config = dict(
    model='sound classifier',
    gain_aug_db=10,
    stem='single',
    residual_init='none',
    adamw_lr_other_params=0.00076,
    warmup_steps=4100,
)
Rows from block 2, named by matrix and row number. Rows with one number belong to one channel. Each number is 500 + 40 x the weight over the matrix's rms, rounded and kept within 0 to 999. All counts start at 0. Numbers have three digits each.
# convs0: first width-5 conv, stride 2 (model.blocks.2.convs.0.weight, 192x192x5), inputs 126-132, a 5 kernel for each
# convs1: second width-5 conv (model.blocks.2.convs.1.weight, 192x192x5, transposed), outputs 126-132, a 5 kernel for each
convs0.95:493488447522546471460471521497495420418489579505507479506520493461540561580480494509526490507578428487479
convs1.95:579477495522526551480493519527526489396455505435558407519545509485495507456472468493500450499485474545500
convs0.96:541496534553441501464445502560503462521509515507459513505499502455562514520543578472507499504478506502495
convs1.96:532485491506453583518454486490458486396495532483489522498477433446493461517527482482482522483473474484531
convs0.97:554545446535438451534545431433495463498501449480470458482455479572460463514491484507530505506499512471472
convs1.97:586469421413503476532454501541531503495465447534491517501513465434484525511525479518566455460513595484483
convs0.98:456452581536442532382524625460507536496436468493436558539470568477473448516497485496433514412419635613373
convs1.98:511540418556568438486464442463478496533445509525506470530545453512525503508545542528539542457458490565570
convs0.99:451593503485488435414512514554520484465513468469556534434526491504554528499564355408629540414578601440558
convs1.99:495540514492570472498505512506463486544544511479452396517603532485485522550554514508534490502511510536583
convs0.100:511488558566521478549470446462527503495515464540573516518489510496467430518489501542494592506562453464503
convs1.100:452534485510419499497478495458450551482454506486515538412498487458502492516500558501516484503478478439518
convs0.101:433523521571521521503507467494454504473484539544502494479491524545441535512505469412492487488481467510562
convs1.101:475465513494505457492452544525521461420515526530466592493484500470517570484494482463525477503516551454486
convs0.102:560466448527498508543511530490524517489497481507512462509508458525471482496546574411433487491466521555535
convs1.102:497488475510503488514510462492518592456411478495477541546479493511483480493457481471502475514527482513521
convs0.103:525429414467545585500473486401558464549537486499555487509462528554519480512551530453481430442460543479534
convs1.103:533436490487585540529505518468515473479473442443560488482517466464508550451486521558478468581506482447485
convs0.104:523498504513542543453518528461506482490485507498510499502543463492482530571499459488516486477470516515540
convs1.104:492468489532448493458491469491518459466519478578545488512512497491537571506489498489464448532539469438480
convs0.105:524481526485486513482498437452423456478467416476412464468487538528629565500489501515474491495484494476423
convs1.105:509450467407538459569592588473445491455507494575432547469460531463443472553496471421421420482533507475507
convs0.106:451495493490533499477588528515476473462474512498508521481480480543532540468471494513558516505443497462519
convs1.106:488478478528481588499509459489548497508551497445550482484454423489482546524464499519507593603461494486465
convs0.107:552520522493459443498512522479518400483493509516498497498538483560517440493549480497531501540474497496509
convs1.107:446520501482466465510475486479469469449497471443505515496546442474518486543485508470474468555464510451499
convs0.108:504499481517547463559511485479565527462505433499460473445505528427466506520510516574483550477493567476485
convs1.108:503527498474528524462538482523522482468564531500433538483487512487513530438487531469523505576553403504534
convs0.109:517465491444497485522448483537518544467413532472578504530470489527480466468466503552531508491447566515473
convs1.109:465458513511511446470536493484439521471492507471460500481501422497510472534504479518474505489553521412493
convs0.110:513525510544501513460551488465541456533562499472536473563515490507435536490502342451552591472565459466534
convs1.110:574488455576558505529513487448489449440479501500401379522542520533529496468519453486511501466528541522556
convs0.111:576439507573490517498439470482472517496543460446543449490530482502472530510471394704547430509527464498499
convs1.111:553472458428424521462497526509424470553618577455443440504484515497538463511493453475489548503449542550493
convs0.112:521538503587472502459451481493480487514474589490535517477513489499489482467493514484469505501455548478483
convs1.112:456497457495476484502572488529478459504510492540482518516461454481483468510437471469517521509517492440487
convs0.113:494509490530468474537449438494592507446468534526474520473507464548496451462512477456455560486435566479529
convs1.113:518540466536461545481521506508492522530471465490477484501414538467483498513512504493517532509488542478548
convs0.114:536526452497474512474419497536492453544483451491452532536494476552503443535497494473492524515519466500476
convs1.114:427439478520477442530461467534483547549510509462486449507506521459505482464538515539512498482519469538516
convs0.115:538532481541553469477532488446550530510507485503466466509451491522504539515488540500466483507479527533506
convs1.115:544425467511548533433536528533457491442461503542430490461459522520460540501449510518478503586512461502508
convs0.116:447568534503497557500453461506472495453492522497444526537526492519479501483558419420447478514420559539508
convs1.116:511406494462483506506532581485483473436553558433479466435491468507464501492531496476512517474555538446488
convs0.117:560477493541493472442471522463495468523538492495532453510553427527558542504580546569533521494510490525521
convs1.117:505430463463423457509450487469545472474530530531516506469488466482500431508484481486506464502529571447445
convs0.118:498535518534497528552481513473490516437554516494500518501484523528479472475548519574523546501476512441540
convs1.118:480474482510514536559513466543463484548544450527514457518462468497532484454505470555463462449501543473446
convs0.119:458578519444500461463484535495442485513498494488536503509490452489464539631538494561544527500507493539445
convs1.119:518500476457467475469498489505499478584510499450557498483532485446520486427497525509493531539546450505470
convs0.120:637445540492461474513456485546538455581496436488501513512528538541392471570451465572590397543446485482541
convs1.120:421456509579430512476450501495494540591603549480420385551469469503510470505471506479516505465432431519527
convs0.121:436504477518551463502534511478389503428472532455465493465529491542477532577489504445489504457500467492485
convs1.121:482468536515462512481487490501594565518483492525448522424501464453516512506428513491460549468488506494511
convs0.122:575447468528526536565531481475479433430449499468484511436450542491533536496526444525450451482489502417571
convs1.122:460483478459447542476485487500622577524482494540462529499494496465510530470459509477475483519514436527468
convs0.123:461532507491455508482481500525478538487532539495519488472555592491498517467474497462474585501537502401494
convs1.123:405503604450402509469443494482579658603560508442413432495424452479465516499503529490509517464454440539458
convs0.124:543473506502482476483481520591482442495542485550522481478521505494509504502503515454515527549583549502489
convs1.124:425615601426487535512491415485508554585461491556448547487537471435481541477456453482454478456477489522564
convs0.125:486516523533533547534464436571460482474501517459485509509447471531520513514450409437472501506483555511461
convs1.125:489554471450519480477511529473533583535469517474436497509477450516501438456506494455486505444501582383544
convs0.126:523446530507448550455506466490475472538490523464540558495472446487505469503492474452562533473526513529481
convs1.126:506443548471449459513493541514522563562567541515432487467414460460496467519532521520506508485454496555561
convs0.127:542519496480502531499453491558487481484436450503546486493529491518492496505509476476510480497551472482515
convs1.127:464498524439535460539498471465526549559541462412456468537517481457466486509516537498498472534455429509578
convs0.128:524478493505496481526502469505464526510505508528483454529531509482519530499526494503451514504514433461501
convs1.128:496555504401436404509496482488524607598541406480499479472504493493449491524525491470485452489511477459596
convs0.129:516465471548529520474422470525564529520525456550476436578473500544568467487509475526502487468392449646519
convs1.129:599444453618536475420441503459472485531485525513547491502549497487493544498529465519474564415485529571541
convs0.130:449490489500510487466545554475479492499505533556517444548489489551458529517503538498466467497511450527488
convs1.130:548494466452451514500435542498556536528577462477504458438429514478446408496496502473491509438483483512534
convs0.131:457458453514503493500575648513496474495504520515570558560475499426475493492514468477475450451521532547534
convs1.131:495485519498504545498479500457603443481564496531475517475475501468478486521474467505525507533492500446542
convs0.132:508519505482478505483462533539463486514443489495464543491492500505489539515482487529491555477527479527518
convs1.132:503529417486478478458436476483521560572517489460554490457495474498493526492457465487505453479476496523521
convs0.133:461484480534481450493521506636488546445488483519456485586499568557523510476500537498477545500475555548434
convs1.133:505445491566382488442493538496600561532527502542466482504440519483481449505499477501487505480428497506482
convs0.134:479539433489503456530544510459503470524457475476513488515496503458491493478504450451479426471489544543535
convs1.134:492456540509524465432423507491483550533519486501561533505483454539478495501528458491550501500516470457519
convs0.135:529493523553484452458460493522522604543520457450667597525489498461511489574389498447502587465508468466499
convs1.135:520554496464548539500574492442454482561528454489522520569524476540540529590435493431425444532488531484485
convs0.136:515531486529550453507528478480431488485471438497551503538519517555546520548523522537549561461538515521527
convs1.136:566481518474471529549404559516417489537477488498498541485477504470462494569520482454504501479502476477478
convs0.137:553494466450483498529415424454499526510519446568417458483470437521498457533510420475531508508492485502454
convs1.137:426499526476486476461540477498590639587537414486411509480445459494496464546471527557512455413460521445588
convs0.138:567561546478468476581515559514543512526547471442561505470553486462528492466483491550520483638477571482457
convs1.138:429472497521484500534495506490552553500461558428507512522444491505475471499554482507443462543423479453528
convs0.139:395590494484519516482498529445517477512554493468500491474496548470477478501487471484508481492485482522514
convs1.139:514508442428516440467480452527556581507509505436476514479545457495467535503515505513487434515465455531568
convs0.140:512459502479548478548470494488492461509497502482501479518536492477537520549472508516508514530476522536466
convs1.140:403528484492456549470511458514565578585535462474520470486476432480478503503519458505489475493469515495587
convs0.141:488523478506547606505412506493511513510553472450476542457514520521510438534504504493497523502524579490510
convs1.141:501494547468362488485508467516543572566524456545485422520443521439530457435500490458449498450482479501545
convs0.142:516484508513565588552474398380508518448480479496476510515487508498530463435477474495473466522477516496487
convs1.142:532466477459462515488424502525533563505458515526516484495450433456486511462574528486477463481470519441480
convs0.143:533523507493493444513421510591463553522485495503470528486493497467466453516469513522448503516469541520539
convs1.143:458538447460518467429504545472538539510477528449454525466511479436480493497434470455452469456499513538458
convs0.144:499532531554508465442461419493463500456444471502501515468516487494505508459511575537568569559511585491486
convs1.144:608455453429608489467520490487529522551465503559557485550522484498467494482509518586537571470516517487493
convs0.145:502550474503544559536504476558527484499532530497500494493501533533563491483518540440499464563557482530517
convs1.145:525502489494431487482503522477508545504467561522512509488498546534491467534478495504522569487470519556513
convs0.146:549510500517455504494518510520473488429467579575467442536501495466581516370463471506479459532469544449441
convs1.146:527535483515551453497498501530533587495480457495509618547464501486468541528496497500507463446523483513521
convs0.147:494539496526478526470445510502528517510566557500503471503516492517544519497511515484434525537544508509493
convs1.147:512479502511486472459482502464451497482506642523497485533452461507486514449461487475507581482474545503556
convs0.148:576596546566465458480502521484465493491459499517436551551493508472507500488517521515477501524514504449513
convs1.148:502521533477525491510472467498523491455494514471489477517497522483516514449430475510480511486557453483531
convs0.149:501582446566530519492575481530522470446485501537524506502531469547465508496456404457473466519463542436488
convs1.149:502539532445485438441499499495458466452556495526526501514455512465455473471490498468483476517480566468542
convs0.150:543537607658621537482459507530515533486535443479521507519511500532532504478480464476437439513505508592592
convs1.150:518495473489514518440466472483513570416485523453496469532454534492441510512487493568501533448493483500518
convs0.151:504533481524551469453568535510450550523456485490472480523536487526513585470456438431507488504431551481530
convs1.151:560478520483551480376532530472551479484536526538484486487469465545454494559520523574497554482553516485405
convs0.152:583607517596435436562544533484522554463547499529583507540515544589544553504504534491526477506527554458520
convs1.152:470453491508477538507515495534564487487478406477515569495531522493453438481512477465437533556538501509435
convs0.153:538521503541501509613556422509520442530499477479541500569539459508414502510416467511545486484550568463444
convs1.153:503490562506557455496480509524499533510526529541492481464524477498518507544537505447499550502453456506508
convs0.154:457514541577560543517542517481472443478512531488480512451491533509503529535464452528474546444486513509580
convs1.154:461500570473477510435457486502505471527490502521499484558482451451488541536438520533454571499453517545437
convs0.155:497538499555515470510510476562474432543550484384441551576461478473467554510558492523506458511479543569470
convs1.155:543518500470493473426515456548535593530519537540499515463590518518535537494500481528435523589597457458537
convs0.156:488471513517461448569455586497547483520490446455434488470465514369478394539471492460460532482503532496499
convs1.156:515418545476534490487410469515529400493502477471537505544485486487468453486419624540616573574504480552447
convs0.157:472539484554505495435499494509456493568509544468481561513473505533496473459415463456455503433489542466491
convs1.157:664389519438435521522524454414536505490469510577502479580422477483517469429439499498493492469478598574519
convs0.158:519538507510495515459475523482492542425531463459546473500484515471460495553510502483443471491474495467537
convs1.158:440506483504568505530423467498487502509534444466472445460574537493518529454431509523519526521553468477521
convs0.159:650584502529595445422443463451546495412427518504517548573496506492530509499531574468545539444444515523472
convs1.159:490501474482452425500439420605558564532542496502472526494460501508513403558526537450467502449502501507482
convs0.160:539477552552497480433530539484504503451504516510527469549549391432513523480454517519495518469487539516521
convs1.160:542403493543538449390477532536483494544542516527537483561503515532504509456472515498507546441521564458515
convs0.161:553558555532469479486503523537485476495486467425446511450517521422501464529483493484451564431566513522474
convs1.161:477518453530471459487512508470535545572457489484544403543501530514497501524489535526560545472521472550504
convs0.162:578557481560518503480520488497532524573572417447533528576497507494509438540556442519501584494507515544492
convs1.162:576468536515548494482445453559480458484473549558468495572528466452453498548459470492464528539547523513508
convs0.163:489525503564488494462564504404540559560499508531466495468485521493489472457502522513503485481443495466524
convs1.163:562493542465452454539541483504518470444478446478515517464418434438479484460533480508565493509487532536518
convs0.164:516482520539547457456528524524525464535498433490511510469469486502486533503470429511475494499536502517462
convs1.164:519560475518492489454480518550441459455546557483548506487493450488513472497496535499506507502444518539487
convs0.165:550516492519465505497523490537388517453520573474619511433445448444464601573482477467544544524498543474454
convs1.165:479575446556514496428497487437476505499563531514511504616550464513500430526429443401466506444492434507519
convs0.166:479551533556534479502519462546497430476503558531487466503501484544492477432493482529451511507494552478463
convs1.166:518460518488428514498498482459553527483519493509508466546465547467467515504495577542493502530544499463489
convs0.167:553461470529482495485480438484521543451514523544528506546488476488493491504466484467522480460427554432493
convs1.167:539535494405459469420458462471530476529516505522535432546481470482574488509579549604599457504464528519514
convs0.168:544489521462511518466479508461455451569566443498430540509507525399524506491477458480512490503490565499456
convs1.168:433465466460510510398496483523509470449441493595545557453501500525494479486499528508494477515501555510462
convs0.169:527497447491566408492458525593480452468538531323416460709596460515517505526491533489466529555516487406500
convs1.169:511506528503494490550582492487510496496485560452518535536582476518553517485532520488502500502558489535468
convs0.170:514499574485499467525575501452473496465534528554501468447495554496482451507525511453408496489548503487494
convs1.170:379505513436497482524518531527532481584588461353449533355544467508503527455481455489530539452519484396497